Rows from block 4, named by matrix and row number. Rows with one number belong to one channel. Each number is 500 + 40 x the weight over its row's rms, rounded and kept within 0 to 999. All counts start at 0. Numbers have three digits each. After the name is the row's rms in percent of the matrix's.
# convs0: first 3x3 conv (model.blocks.4.convs.0.weight, 240x240x3x3), inputs 22-32, a 3x3 kernel for each
# convs1: second 3x3 conv (model.blocks.4.convs.1.weight, 240x240x3x3, transposed), outputs 22-32, a 3x3 kernel for each
convs0.160 132:415500588500492437500535544418500500500500500515547500456500509492459486500500500500532480500500500465500500500463500487490500500500485548469770500500685491488376677593500500645492449500500500496500411490478500500511500500514518521493500475500497484567500562573500500545520549464574500500500550446
convs0.161 128:519500500511544517567453500500497500496500530492462500500500482521429500536578413472500503546433500625500500500428500515461449558537564513500400451520500500490500434500583487432537500463445371566560491364574500513500500531475500500500500500446500467542500481500500455443498500514476448511500500473
convs0.162 087:471500500477500500500500442500500500496500500498500500561461482500500415532500500500500500500500500552500500558529492500500396484500500500500500586500500500466500500500501497500471500500537500500500500500500500500522642500392293500555484500467547363500500500500490504500500500500542551464416488621
convs0.163 091:500500511500493500500505500500500506500500518500500453584500500620544500406382500500500535500509500579500500434500468460500500500500497500341593401517500516500503365502500500500448471471500467553500467500500500500500500474519500499500417500388516556500500489568421500486471479495508500500508500500
convs0.164 092:500500524500535505500423500473491500492508525582451638496500500507500500500502500463500500523461500500500500500500500500500500578584500576471593404500619452404500500654528408500500500500500448500500579500500465490500500491573447500405500500500500500496500538500485495487500480437425500563515459508
convs0.165 107:434500500448432500476538503444447584533575407504531500500485561500506541500514500413500500507510500500500608569500619500500500578490500539557500500400362500387500561499495498519519500535564522500460529457500492454500590484561510503539500601500500487500542500513500528499635513549500500500522561489
convs0.166 083:563500499660482487500500500433582500477500500500560500500414500500500500500450485441567500500530500417545477552380461500460476502460500500513500500626500624500531500385524500503430500500500500485477533500500500500500500500500500500500500543487534500537500503500379500500549523450500438500500465530
convs0.167 086:516484500546501500487500500483500513487500500508575500466500500500500500665500500486377543484529500460500588500543537500500500500500475623500500707430583402500500558492411500545473500500500500509435500500500500500493500571435498379530500601500500500490500504500500500526500500500544473566414500381
convs0.168 095:500415500492500570500500500503534500565450500518533602500500500472574500500500489560500500500500485500500500500555518521467427500500354529505529500575380436291315542475421500500398419550658491540531500500476522501520500496500500470500500500500525500500484500500415514500484500477646493485500500524
convs0.169 101:500500451500452500500500500551500536491419402510556631502500500525500475459442500500499500500500500500500500461500500500457446536527500526509500531493500500505500500543500572438500518502564500536541431450525543500568500440538510500500523456500500501510537500431533467500500500500547500500530529509
convs0.170 112:500443500547478500405358503500500452559500473500500634500500520500500556500500500500500530427425500421619500500462511500500500500504500546566514500481500458516500500500489500500612429529500500535522413528566559500500510503457421500466507439500500500500455495524500500500500539500500491500485511487
convs0.171 081:526500482500500500500558524502500500500500500500500452576500592500500569500569500542503500500500500531481500500527500500499500500572500707500411500546500500551473568542501500500502500333500500576433500456539500500500546521500500500490401500500500500500525464544500500500500574500500500500555500500
convs0.172 102:500500470500504500500352500500439500500500433428500552533532500563474500442467500461467479520499500481499500500500489486501399459500569500500500500483375500499446517490500500500500500492500517625500397477500500500500385622402500500391546500500468473500500500500458500482500478500500500507500530446
convs0.173 079:613500481468451664500500500500502512500463442571500476500373519525500500500500544507505500500500500500534507500524514455500500500484502534500651583500382473438532500500462444503479500500501500500405500470630511500389500500527459616500470480631500521525500500500495500503511500534500500403500358600
convs0.174 115:500500566500516479545479500419500500537516500500500500500520500550613514475500480500500530500500500483500531500500500503491552516500500500534573482396341523500454585516500578538534445500565460500500500489415500541500481598506500500500500485549484438481574500509500500500500496500500500508500500527
convs0.175 092:500440476500500500526474336518491500483472500500598500500500500522438500508488504453500465500481545459500500500500502492500496500500500526500426596500386500500500500504500500467500500480500500500500551567446470500471500442500500500500507500500500487500500500459500500509639500500477500605500500500
convs0.176 094:433607502629500500508500500497500456500500605436500500494450546500500484429500481500500446506532500500476500447418396483500500496516500496500500519490376536516403500489474446463484500500598512500500500484424492495500500551500537367561518541500500459469500500548386500479500500500500500500527500459
convs0.177 110:500512500490515500462500495498449482500500478500500526525509527486518488500500500617486500563500548500500500465489490500435500452480500500464500500533475609502484485500484500500500500500500532532500455500500500430519500509500366476500517563500500540484500495500500434450526455500583533463500543423
convs0.178 109:487500478532491527500516500500526455500511500471467500500500500540495453500511506500491469500549519499500500469458500493517498500500500500500497325383530503580500508599500418500440500500500500536493500500493403500500500500500500452500500492509500500508500506500484501500449500500458500508500500494
convs0.179 112:500500500500438486500500500500407500500500500535500414500472500500500473503500451500442500500500453500540500573572500557493500500459500386511713532457500500525458500496494500370500500500463500500500500407500491479500447494500500482492475500560500500500500500500500546455500500635500500403500500480
convs0.180 132:500499500500635416480500500494500484496443488474500554416493538501500436500500500500500536558500570557470534500500497504500502505548500527544500381411320500500525500500438500500500500500504531533500500438471500500500459500500579579489429522500500485500472469507500567519426567482500500500499577500
convs0.181 083:500495500500500500454500500500500500500537500556500500537567500500500477337458385473500500539500499500500524500500500500493458497500500589534500650582500464497439387500491500396500500500461500441500460494500500500500474419500500544448500470500503418500541500481475512500500517461463500500491514480
convs0.182 071:442570465580575544500514500500512531500408450489500500477494534626500500639500500520500474500510500482500547500500500500504517500500500500432500518500625500522362529500500500500500507500478500500500519500526521444500500685393500500514519500500567500500589535468551500498500500478394535500500410500
convs0.183 081:553454583483500500550500509499484507500500523493500500500525592500505617500466500553500500500501547500623515500500446626500500535458500486502500589478435500551570500500552500500547500458478500536500538538523492421500513500500497517500500500536500500500410504500558500500505500500500464500545500500
convs0.184 131:500500500402500487500558500519500500388486500427560500500479500467548500522500500586515462500403500500420615484500500473500500512485500547485532530500378563579443501500500452500528543447485538588500500493467500454500500555465506500531502474500500500500500454480500503500500500500486556388396582515
convs0.185 084:500500500500500500431538617565430565556500500500500500500500500500453489500572500451546500402500500500443537590538500500500500500481479616486500500445412521500553516512500500587500459500585457500500479536519500500500500732561436500500500391518500500461500500539500452500500500486500512465461500500
convs0.186 076:529524360500391500500515573483500500500560500462500500589500500500479445453500519500496500504500500500500478500528500500500500500465500586423611500500632443576500511514500500500500475459407500500528656500469500566480578455557500531483500527498500557500485500500545507500511444500511484460500500541
convs0.187 095:543500534391459495500512457500559500487500478500477529500532469500550505492500519478434485526500500500500500500500572500463500500569500506417369500472608500500500398500489500500500570496500502500500498500471500500500508470497485403350380500509500423475492500530500500500500580500515517450503500484
convs0.188 090:500500544555490486500510500500493500536500500514456454500484473536598500500555500500500375604479475500447500459434571500500500499500591526552500484479472531480364480500500500500500458527560397500500500500500441500388535571462500369460577420500500500517544656500527489500500500500521500500415483472
convs0.189 101:551523548513500510500501500500528500500459494412442504500500500500500381500500559467514500500500500500500500459500500500500500500619500455500500632500412563500396371500500529440437487510620461447419508467481504468523565394500377500512500500595500500497500542484502500490377500621580500595376500500
convs0.190 116:500481500500591500500500497447533500498452474485529498531500451500530576500557469500548500500510505480439470500500483497463502500455509616500593385500480440421334512496500501500437500512500500500500500500469500500563518500448512500500500500482519500486500500500500440500477474500475500500537500523
convs0.191 084:452573500500500500414500612438500500441500500521500500500500442534499544500500500500426445471502500500500500417500500500500500594500500590500500519500500547498466500454500438500500490500500579500500516500500500467500500500449489500554517498500500432500500500500500500578567500500500500542529500500
convs0.192 114:555488502515500500462548429590397500494624541461500500503542500500478500441580500500500467500500431500500504411500500500595453419553500523500500500498470500500496515552459500500500500500520500529500513437502478536500447508498500584522476389556515500561563500500500500489500526500500468509514500500
convs0.193 106:512500606500500509500500500536500525577434500447500482420556500539500500500500456500450500572506500536500500500506471543500500500500500500500500473500500623500500500500500500460500510528444500640500476516500527434500500500500477521507546500488480562500500447500500461549500500500500435500508500506
convs0.194 108:549474500556500500500500535592458500500500500500460456497500486500493485500508500442500446500500500611494500500500500457500497534431471500496542459500500500481275502500500500477473500444500487500500502474500631497600469500487496487500363502500500392500500500520500570500500471500543509512500544444
convs0.195 101:438500511500521549588500470563374500534500521500523406498500497533505500500500500491487492640434500540497517439505588460500672447532510479530534485499500500575495500422497545500559523520496460500408546500589478601500477448500500500500487500461453413500539500500540452500500571460414500464500500500
convs0.196 112:500500500500500526500485542513503513506500480500500471500471552500400603489500422500500468531564490474500540500500500500675500513417500500460500537499500518500391419500773584524500509500521515506500500509571529500498500500500500500500412521515387481525439500482500500500448500398500398545501500603
convs0.197 075:500461500500500483488500500500446500500500516508500500500500500500386500500500500500456500500500497459500365500474500473500500501500419500500500626457500519500591522622451500500557504566500468500490516500500500512555500500463500500516500502458478500500500500581477444500500500500500500500500582500
convs0.198 095:500500500484500482500500500500527499500500500500432500503500500500500391500516500500504506500500474500500500472475532500505500531519544439318593500428500500500500397500500500413500534483661500500543500487500547433455562500420494437500424500500449500514500403440475578500500500500505526500428500509
convs0.199 088:500500500358500543503500500500497500560500516500500591572345500651500500500500500464500500500500500435500500500541500500453527500518500500508497403500401500500547500500500500460500387538500500500500500496522550500500497531500458399443500500529500547466464500495500443500479500403500524563500455620
convs0.200 075:500534486500595500500456500500446500525500500435500500500495503500500500551526500500500500500546551500439500500500508500500500505500588500518538500579699468547564474535664500500440500500500500500555489500500500500571459500500500555500500537585499500422480500500500500611500500500541534585500500496
convs0.201 079:500472558500441503500500539500500500500500500481419554500563500558534500465500458503500459455582554500505495500500411518500695425500523500455554501500526500468500500500593500579465560475654500500533560500540545441500495500500500500575501500500500500507522500474413500451500500500500523449520500500
convs0.202 083:466470515500429500466500500448500500471476500500514500607500534500519536500533500500500500579500572426500514500500497500500500500500500455437500500472610500500453500521402547500500487500500492481500505500606463500500548601498482500642500464563500500500500493538482500500524503500500500456500535543
convs0.203 081:466500547386396500500500423500500500500500534526500500397512500500500500483500495499500630500500500627548500500437569500386500500500500591500629361498372661538437532638450483500500489500500500506472500500500538523534500495500500535500438493466500493500500500500546500500500500500588393533500500500
convs0.204 094:565500542496500500607495500500659463500542561500500500553500504536500392473500508521540500478469504500500486500500500500490419544454500500500500513500681465500814554500485457505500524500500500500495500500563500500500500500574547514544558500500500500500455500500513500439500500478371500500485569500
convs0.205 081:500500500500500500480509538500500500534500484500516503548576500558603399520500480500478500500509414516500511500500500511535507500513500500500500590500431404500500533500500500500571401585510500500516500679500500354500514463621500497453435419689500500453511416500500492500530500500499493469500500475
convs0.206 084:541500481500563403351462482500500500500500424495411500500506496500500647509460500500500449500500500523500420445500500498609496485500500500503500500500481500500459500500513378500500500500447500577524500606473500561500455500561554504500496530594500500500471500500493500500500553500504500505597500500
convs0.207 087:401504484550603381528500500500500470570500500501500500500500500500667534501500368516500500453500550500647499500500498500500500556500451525500514487511500505500626453501500540528472540500567500496500448500500493500593525500500406500548500537482500482500500500500500529500459500500514480500500500500
convs0.208 098:483500472500500500500500500491500500426462500485500465500500496500449444500500500513500500425385500454500752498515513500492500500506540544491607648593390365500307500603510439500500500500470488518570419510494500500500533446388500500500500422436500500500500500500535395547399562500500500540574500500
convs0.209 082:500475529500500500526471500504500500500534546500500412462500500500500500479533460507490543738485493500500500499613436478500500541500500567500500543500610525500579500453500500621500500500500493500600500523500503500499404500448507435500500422500536500506500567472500544500454649500500500542543500587
convs0.210 075:500455500500500500500500500500519476500503451500500500518511475598464521529512466410500500542500500500500503500566500500500552500500421500576500500441487500500482611500441515500449500500500564535500533500564500490407500500506545500500559500534500420524499500463500490477500611500532456480567458522
convs0.211 114:500424446436482418432556500514500492500459500499500500500489424500500500500500530553500500500500573500500530497486461500521500510500500405552424513500703500500683485565496461500500500472457500500500470500387502502500500416487502492534500585530500500500452559500506459500500456419500500557500514498
convs0.212 111:513500517550500500510522500500500500500500502471518500441500500512461493590500500505419448479453440500500402523556464500551435576500500482500500500500493511500598500447495500420500500500500500498500428589363528500500500683393652484553500633478500500487489502501500500500518630438613520495546577551
convs0.213 113:464495500500493512544500519500550436500500529500485464500500500500500500498500474426500594500500477500471500491500492500380453530444484405500500486310303430403544505500500518616500500591532500477536516343500508572500500371525569576500638693500538500467458500500500483500500350513426402500630599473
convs0.214 118:500500500590500500549486539506529500500500500585500500500500500549429434505500500500500500500498500500525500500600500500365500500500500500500473500592464417500500461500515564428538555502555500500500500464500414594500363432393500501604444572470454490585500551500500500447448682499392537500494500529
convs0.215 121:488500500514415565500500556500500489500500499500500500463504500491426500500397500487500504500559494543437500500564500428418404503500495512455500496472438500500352511484521500453510439541518500531500488500500495500500528459500500522489500500424500500456458500441513500500522454476434529577543500500
convs0.216 096:500458500500500550355500500536500397500462500500458500500500512500557548401500377492561500507500500732424500473500500500500380529435500546494532480500500371500476482500584554500503529495498477499500500500500572432500477485500500452500500500529500505498500500534500489492518500500463570515614492500
convs0.217 072:542516500543500500500500545500500500500399489431500539410500500500500500574500440572528500500518500500500510507500500384525347423500529561500500519542500500500462500422659500500450500500481500536500511500500500500597526500394500500507511508500500500500504500500500512440500500500426569500527529500
convs0.218 078:500476500500468500519460500490500500606434492559500500500500500557422500500529500540520500480500500500516561511500481543585500500500514500500415500500506471472500474569551508500500500500500500444500500500560500580560599509541371493500487500556500500524500500500500500500499500500500500500500529504
convs0.219 100:562500500527500565500500500497500500500526500500500500500500500462500482500341431492524500500515500500531372500529500500500500522507500500500597500491495500500541349500500502500469425606500501500500516500480550500472544570519465438500500500556500497500500500576500490502500500500520500500500451500
convs0.220 111:500478500535510500500494500500500503411545450462500500516516469500538470500476503463500485515500500500500500567490500500500500493481500500500498674500500543500487486508524496485462526500486500522500500500486536474525523480543500471539480567493500486495561445500500500500443500461530500500500426483
convs0.221 089:500523500500563500500456500576492500500422500500500500505578500500500500500500500374500500500531644481500500589500595500478500500500500353465683350500414478478386500516500497522500573522490500439500474500500500456502467516506500417500500514500500500500425346469500500529500483458500500491500559499
convs0.222 080:500500452500463500500500500461458489619502500520454440455457500374476500577500545482570500500515500500500500500500491490492500500504500520547470500514536446500500555643558500500608500500577500501377465530592500500500500500379500500500500500497631500520500538560524500510446511500500500453444500485
convs0.223 080:500500489500470500500500500500500500500500511500478500500497525494500500500500500515500453500465441481566500500544492500500477500500500500500477443619538642500500444474500500511500500575500500552513500419586462518400471500475420500500500421549459511444500500500483509482487543464538500500500500500
convs0.224 109:500500500500599418644500356510482500500491500477491538500495500383500494500500500500607500462500444500498438431500555500500439500500395500517464481489514500463404505508422493500500500456546541500500500500471449416500492603500534606487506500539500547479500510500460500500567500437504441500427500549
convs0.225 113:411500500500442500500507500468500500604447500500433500481500500502500415500472489569500452518500527543478446500541529518446417500500500566500449593460619506602442500500394500500500500500570500460500500500500500469433461410500479469490500405500500566460435573500500500500536500500469500571534529488
convs0.226 078:500500500500500500521461467500500462500466500500500489500500455562438500421500500500415431519500500439500500500500484500558500500500500500500385563477647500464504541564500500394500500521500401526417496500563500520433548437500500500500480492560500500500536500500507500541500500500480486500500536614
convs1.160 140:500481588479500549500469500500453485500563555524500531500500495500500429528500520507575500470500559500496438500525500519491500500500492500494500365500493437480460500535357495500669525535511427500508500500500477500574484500500509500500532525485500604460500447528500618500500360500541477425524500439
convs1.161 108:537491500491352500528500500500521452576500534469500526500452618497598526500500496500500508516500513500500500500460500500574500500575500582615500649500616500568308500500435500490552486435500537500476444535450539509568500500537493500518501515542434500590514500536500524500500467500500515487500500505
convs1.162 089:500500500500500500521448557427551500500500500488394500500555500500554503500456500593500500500500500526500500540500413500588391500388480491561500604500500500500591500500500500506458591554505515500500500462500489500500500539494500500651618551500500521500500462500500500364397500574575500379500449518
convs1.163 092:500514500498500526500411506500485492500391500500500500500500489545500636500488503500464500500501500500553582500500495523500479500500544408500533452500584500684500517500500500500500457458520585500505500500500556500500549502462500460500492556500500500523500500478500492551589619500500500500507438607
convs1.164 096:461541463500518500500500500476482492465513500507501511433500615500491488475500500500500500500497500500417460500453500531500463382500570402463500500500500268500503500469500500524524461436455500500610489474500500540599436512500567500551524405500500500465500500543500500500563399511500500554530500456
convs1.165 115:500500500481500500475494500501500500508469500500500500500507427500500498447500442500500500501495554473500500500500463500500500483500500580555548500500643461448505496424444500500500500500476514500500500500500481500486500405500500506493503500482495500440500478473476500464446500501401500500430500500
convs1.166 090:573500511466500500555500500500531500500427500499500500520533439500449545498500293500500465481484463500500557487500584500500500504437500500533481500412451462500293464500500500500578499504465469500500393500500477476500551530466527500500526457500500419510500500389465444500500500500500500500500460405
convs1.167 086:500567500500500500500490481455483519502500500459481493500500341500451473533459500500510500447527508500500500559524421500439500419500512405500534500632417500600509500500434439500500629500351510500500500500474490466500523500476500652500500490450500457426480501582517500500499486500480526441564527486
convs1.168 095:500434535500500500423500500486500500500423550526500500490543500500500521473500500500500500500568481500500505489565500500500500500393500361454500497410575500500617474440500500492500500486500500500500500500443500500500500561500500500472500531500500500500500473448500586502433666500491500496500425500
convs1.169 096:500482571494513437545500500500500500487500531500574431500619500504500587637500507553500500448484500500492534500444500500500500548500500500500500323500437718485500500500522529500500500432553476500425500500572629462589500523531468500464500576508500494517500507469501579500500500369484500500504500500
convs1.170 097:500500500500500500500500500407463499575500566500500437500571500500500472500489500500443500500521500500500500500500500464500500500500500500500500474500500452416500522500500500500547543506503598500500458500599500445560495500500500495465501500556500499500574459500500500500500494486500500500426500500
convs1.171 084:511535500546500501634449500500500500528500500500516500500465580500500500500500500540491500500500500500479385500500500471500500558500500500482500500413579500384359529654574500511500513537500500560501500538500467455500575474547501500520560500500500500500503507522485501475500500500500542454563451529
convs1.172 121:500500500500495499432434524500500506387484500500498476500500480518500500500500495500541500500500500569500500571474500589500506500500500428500587500496500677481414500553500404500500526500478500500500466500500500452500516500485586557518493362514547629559515608577517500500523452500500500470530509500
convs1.173 084:416500484500500500473500527500505500500500500499645500436500498506511500500533567476500500465523520612500488500500500500385586500499500466500447500500324493535500500500422519566500500561500500453500500469498500500555500500555519411522500558539501500406430500500500524558500485507637500500410527500
convs1.174 124:500500500525459522500530500452517500500500538500500500500500500500500469437500459500500500536431402576529554451509549500489471517516555458500460489500407500466430488497467421412500492570522500524569500511532467500474483500468500500590518500500515532500477500479487500500500500473424481500463500465
convs1.175 091:601421500522500500500548487500500450500500518500527426484500502500526529529397500500500500500500500492500537497593506576474489500409500452500396500500500500544376500500485498464467500500500474552435500500500500500476500498500500500500500620496474524500500500505567500522500478500466687500552500360
convs1.176 094:466487489500500522500394500500500500438500521500500480500551528481500545661522500500500500500500537500478500500500506500547500500500499548493505500500545445500611500500392500500490500500500500515500555500568500481436500500500433506500591500467465500427549500494500535500609500500500568500500500500
convs1.177 104:500500500500446500500457435500500536481496500500507500451526564500500500508500500506500500500478510500500500507517480447511500500500500500562538500490500539541500545500539480461484500534518500500500500496500500500500521485492483500500466563500500500500500475500500500569500492500500500500500500400
convs1.178 107:417493500500500500458500553407459500524500481500500572509459500492461500496492500577500571500500500500500508500541507500500500520500500569564547449587685500500552480499426539467575500500461497500515520544470500471500500500592432500500496500500500500396500500573500498462459500587505500500497500500
convs1.179 112:500421500506500508500500500500423504500500500500458496500558500500500500500500500500514500512425500559482500572474448462500461500477539435500549623603488482597500500500500500500500509489494494500500513500450500500475500500500500452544634554464433500491450500500514500500500500500785676500500500429
convs1.180 111:500529500547500544500500500439557510529500500577500538492523500500500500551542537500500434468500500462500567500500512489500500471500500531500500469570500553500475490500565500489488550438500500552500500500526473526473460519500500500414494500475501500568500500500468500500500500500400495548500461500
convs1.181 091:500469500500557500582500432459500500496535513500440500541602563500500500500568530476462500463500553553496500500500500500500500417534500500390500440343306500511538500500500500572500500500531500500459361458447500500501500617500500461369500500498546608519500500500500471500475500578500500541500473500
convs1.182 074:500500500500444428498602500500500500500500625500432500500500500500500544500369500440547500500472500500500448500500586550498500508500500518500500500500501500609511500500500500500500500500436500500500562500400500486490500500500500526500500387500500500500491491481500452428500478500487500500500500500
convs1.183 084:500500427500500432620500402500561626500414541502516500500491511434544500500411500500500500397414500500421507485508500481539500472500500466423410500511500353512500500529500500738462444424458500500500500500519500540448503453500482500460479484500500507494500517468500500500444490500500500471500500486
convs1.184 117:485453500500528497500500451500487447465477514500500451463496473527497500500488500498525500491557514561500500500470524500520425510502500500518478548524518500500500500463447500385463500457422595500539397464463500500478500512500461500501601418546500500500525500439506500500436506491500500500437481500
convs1.185 088:493488512500500500539500500500500500500381465497489393534508500573500500500500500500500497500506380488465524500500500493574500546451500500500501500502583500442339529563501500444566500500500463500500500545500500500500519530452526590440617332500500523619500500519500490500552661573500594500475549522
convs1.186 080:500483509448551510500428527455500605509563500500500559446556577552500500500545500493500496500550500440500500500500500500500502511500483594651570497500500471483342450440500500464500500500500524500500502500410500500500483500500477500498453500500540521500500353541500504495500500500556500390500500548
convs1.187 094:500491500434506500403396467500500569417500500500431500500441491500500500559500500500500509574500500500510500500503500529500500503500500554500500429527498500538500486500530500648500500500500493598550500459500500500405391377500500500391500500500497500500472597527612500523467534500500514578548596563
convs1.188 090:500510500469500521496500502500500500417511500497500484562579500397462441500500434475536448450500432500443500500500500500500420500500401505500488466440510340500500543500500601595500477500500500458557492464500500500500470549500500632515506246500496500501500471492595531524512500545448403500510500439
convs1.189 103:365500501500500500483469502500511500500549542500424511491514500510480500500496479500484520500445500500500500420500500484500500503455501574432500417432316518455633500480467500500493500546535500517500529500500515597500500500487500500500500612500500500500567500498500385500564480393468506355354357475
convs1.190 124:422500500500495503414470469494500476500488569540528448535500480562433500449526500500481536481500507500500500500493580500509500490466520517512500500490500500500384437306401500587500510500570500575500524500520500497473500500478500500525535500511474464500466500500500533500500500500503501589500500500
convs1.191 087:500500501500500500500412550500589500560500500358500490500500443500521536500500500500500500500500515488500531500500500500500521500500495456500352500414353500500435531500547500617532487500500500500500500451560500500500500562500417500500591477410488500500500500500500563500500493544500500500503574500
convs1.192 103:500500494511500435521500540537491516500491495500456500543559623500498420500400500485521492500529500479467500500582585500500500500518500603500500562526500551533521501462587510503500505495532562500514500580467500500500510500529500530500500463573500438500500542478500523488500505500515500497465488500
convs1.193 096:487500500423478513464469500500500445500562466536500500500494500438504569494462500500500552500518500519462500500430581456500533500500500500460500500500500500631479500548500433500526441500500530500500492575500437433507500500499370500500500500447505500500511509508486477503555492500611500419516500441
convs1.194 106:500431419500562528500500461500500600532585500500500344514500448500500500500488500596500407455551500502500500500455470500500477500500502595406500575500500500500500442443363481500500500537587500585500500500500500476500500516492500562500500467612500500500500500500500434500485500464500500500498500500
convs1.195 094:499528528373500665500500537517558486493513500514517500500563564471500500500576470500494500498492415500500500426479596500412533422500500443365420356385500500469481500500411500500540549535500500348500500500430586420500500500500408500412500500500500500500500543442500500500500385544500513585500424486
convs1.196 114:500437517500493502524501500500464461492471500506500443522503500454500500500500500500500483500500490500500471570512500473500513500500500522545500472468402618322500423500500500500500500609500500500500500500504500622497500500578509488500501500454500476500500500479500586500418500500500546419500538526
convs1.197 084:500505500472500565513620479500500454500500446500500468500500500500537500500500512527508500507500578500500500577500500500500668500500488447514415503503500503482500460500500544559500485561461509500500538414528458500549500545492479504538500486500500500500500492523500469466531500535500500500504500500
convs1.198 108:500478500500500426509514495486543503500482500500500471500500447501500459450487500476421500500539500589500500500500497500468500602516500598516500492451503463391397500534500507631500509543513519500487445500448467500500500500500500511558492514422495505500500551500414498589500568500500509475538500500
convs1.199 089:500476500508548500549413500548500500488500565558400469500500446500500493500500500500500500500546500500500500516560510572500476500447514490500500500500500500383463589428510500445514500517570524500500500500398500500500500500450501643571500474493516500542489463478500500386500500437482532500500503500
convs1.200 076:451500500504500504500587500500542420500517500500533513500500500500500490500539484500500500452500500505406523500500500500483500555500500436404496438500609525477523550520500500510557500591500475500513635567500493472500512465614515433500572500500414460492500500500564560548500500448471465500500524500
convs1.201 089:500500500500537502537473466500558530463500565500497500500500500485500500500500500431581539426529500500467500500500500421500500500500438543643572681500500500559566415500503550500500500500473479500500573492509500488399500511474500443500500552500477526477465500500500569500515421523496372530500500500
convs1.202 096:500522547500439500451545500500606568500502543500542461500468500500397500474443538500500512427500500468483537500500500475500500500502500609506425500579500500625776474500462500500500535431500554500431500425500500561500509501599452400500500390500402498500500575461500500500500500529500397500521523540
convs1.203 090:544537450500568656434500500500500436485500500500488538500549500500500500550500526500500428500500500468500500500511513500514478500435500685544596539500632500500518565557394513500500584445500500542524500490500500500600500445500500440468500500466528500493519518447500500522500477500505500500500444500
convs1.204 090:489500500625539497500500500463500500527500500500500438500500500422587387500500401581500500496500500500448500549500500487500497500500500500594500500575502500410500500395615500500519500500500500500477500498500500514502500500542500571500500500500516500500500518500488500492500500500570525511502482500
convs1.205 083:523453500500500491464500553496505500500500500487500500500528500500500498500500500500500500500458554390488500500500500441500473500490500488434500642618500482514500506500500469570474500500458500590629527500576500500384372537536509477474500510500500500458462500521500500500529500500500500457500500527
convs1.206 085:500500519500500507500522500444500586466500500500432500500500522483555442500500521500478483421500500500519500488471500476500500540483607500544500706500489503443387534500500500454500450500486500447524500500500499500445500486500500500500500471462500525468500530454515500484500500441492528475441500543
convs1.207 093:500500550503500443680528502500513500440433552502523500500597500556438487578537537500500497459500545507587500500500651492563500500546500638500500526464398500500459516500457511447500500500500500526500500500603457500500500451500507518510499509500510500500500418492500500523500500500500500637500500500
convs1.208 105:500477563472504436562500518433500504501500504494482500514500500611500500489451500376421500556500500500573500500500456500500500545560519594538500500578579305500826429500402444500503588500500455503484478500500500500500500533500416500584494500508500515519431500497509506500467500500435500500500388566
convs1.209 090:587524500534463463500500497500500625500500540559500500500499500547500500500500448492501498500524332474500519509500479500500515477519536429500472480508430500500500500500492503500608500500500500522500454500500494500605500568482532500434493500538500508500471559500589536498500500434500499500472500423
convs1.210 077:500439437500569500488492476500500483500390533500500536490541500517500500577500500500500500500500499500439500500499500479456500500515543500515500500500500500503635500525481500500500500500371500500572504500484483500539500500500510500526500500500500500543494500500483500500537500500529500500480500500
convs1.211 119:500500500457500500500479443504475500500500500500450500515500500529500532500500500500469500500538500516502500500500500500517500508560500528608422550582410630496535497504613501578526500500409582460472510494445506638500500453500519532500466500500448500518500546531500500486500570500500588500518524500
convs1.212 106:480500524519500500500408500537466500500502500498515485500487348500500500500488500455500500505500500462500406500500500500432500489500500500499526500542523500536500500517500500532500500500500500525486500478500500509500595413555483550481649500548500462517500522479500500500406450500548500472630361537
convs1.213 108:479447524492498564500433473545500500500500580459478549500500500523500507500523500592500500546509500500416500500504500500500508534522500625500631500500500464500459500500500551500486500500429506588445500500500500500500500442362444500500526620610535548572500500536396500447594347396396500543544507486
convs1.214 109:500523500500516465500500500488469513509473500500544504532500500500500532600500492500498500611442519518500437500492515511500550500500500547516500529516507557500451473472500428500500500334539500487515500500500500500479517500525405545402647536465500550500451500482519484463543500500619653472500472500
convs1.215 112:500500455500515581500505528547459500500500502495500500500500500526500541500500516364500467479500500500536402487456486500513500500438493500568504500500500478500432500540497527513487487511469422417405524505500459474500481500500504500541500500492500477500546484447511500500500536515448493500500426500
convs1.216 092:500515500502500456500467484525540503534500505500500483500404500500452496489500500500500373500500472447576507500460500501500500544500483500500570500500500450500500466500456500500501500500500423500500500546509500500500518500445500500439511500500472471551500500414500557500500477385412500500537500500
convs1.217 076:555500500500500521434475500454512490500500444500500500556500500497500437500500500500500461510494500500500464500494513489500502531500586374392500426337530564500500569485500500500467500500500500500547600500500575522442537453500500522549576505481500592499549500500500468552500500500500475610500536493
convs1.218 083:497632491543500500500540580465532500500494500484557500500500500503500500500488500410500486523500500509476501446500500500500500471436500500500537574500531500500500500500500500500500500468442500508500500500665595398534500480568340491500516487500493482501560597500438500500500500500500487500500600500
convs1.219 093:500500500532500500500500569500476500500526502563500500500500500487519500522500433585406572547500503500525518499500500500438471500500593615500434500550555485480500500402507500500479615493487438491521508500518500500493500500513500500500500406483500500577500561465495485466500512500500464500500500558
convs1.220 103:450500571500500390528500506500488500582500554500554456500495500500473508569500500487500500500500511500500460500559501479500500500500470500500500569671586500517630500543461485508500500540510451500500521629521500431489477467599500500495457510500500500479468561500562551500500500500500500488500500500
convs1.221 096:597530500500500450479459500500500500483500500500500500500500488494500500567508500501500500500500500546547551500509538535500424445465500532500506432500500500520500442394500429452500419551432541500500551500500500500500428450487500500500467534500500500462500500500500500541500500479571592545549537492
convs1.222 086:501490500500490500500500500525571523499500500500484500500572500484446500500500500500485500500461556500500498554500500483421500500500534484437618500416500460500500467440500500500500452334425500579500391500500500553521500467508449437462500500500472500455500563570404500436603542609500531500370500500
convs1.223 084:498511500500492500500500497500500500559351522500500500500500528500500500500493583500512500500500517455434500556491500473500500500500543500577417464441500500638500592435500500507551617544500500500500462500500444533500451572539500545500500500530406522545500500500500340500500500500500500405500500500
convs1.224 104:500500436500492500500500500556500533500500500504537500418474470500521500500500592610589540672625580539569639518500473500500500469500537367467500434465494569500347500500500500441500500515548500510472546500500500500500538500500500335491500500378475487500500500466523500507533520572439659482500500601
convs1.225 103:550533408476521500500500500360500502490494467517463500513500526594495583542500500530448517500500446475475500500450535500494500500500500500500477446500500500494500444405500497500500528519455548550500500412542500469500500500580526512510500514478500446500408500500540404449500544448506500500500520417
convs1.226 081:500500551539570500500549500500535500500500500500500500506500477500532471500500416500500500464579500500508431528475500516494500497500500500493500383470351544500500500500500500497500500487500500510500531500500500521591514536581417500500576500501500500537564500500500500506430500500500500500527500500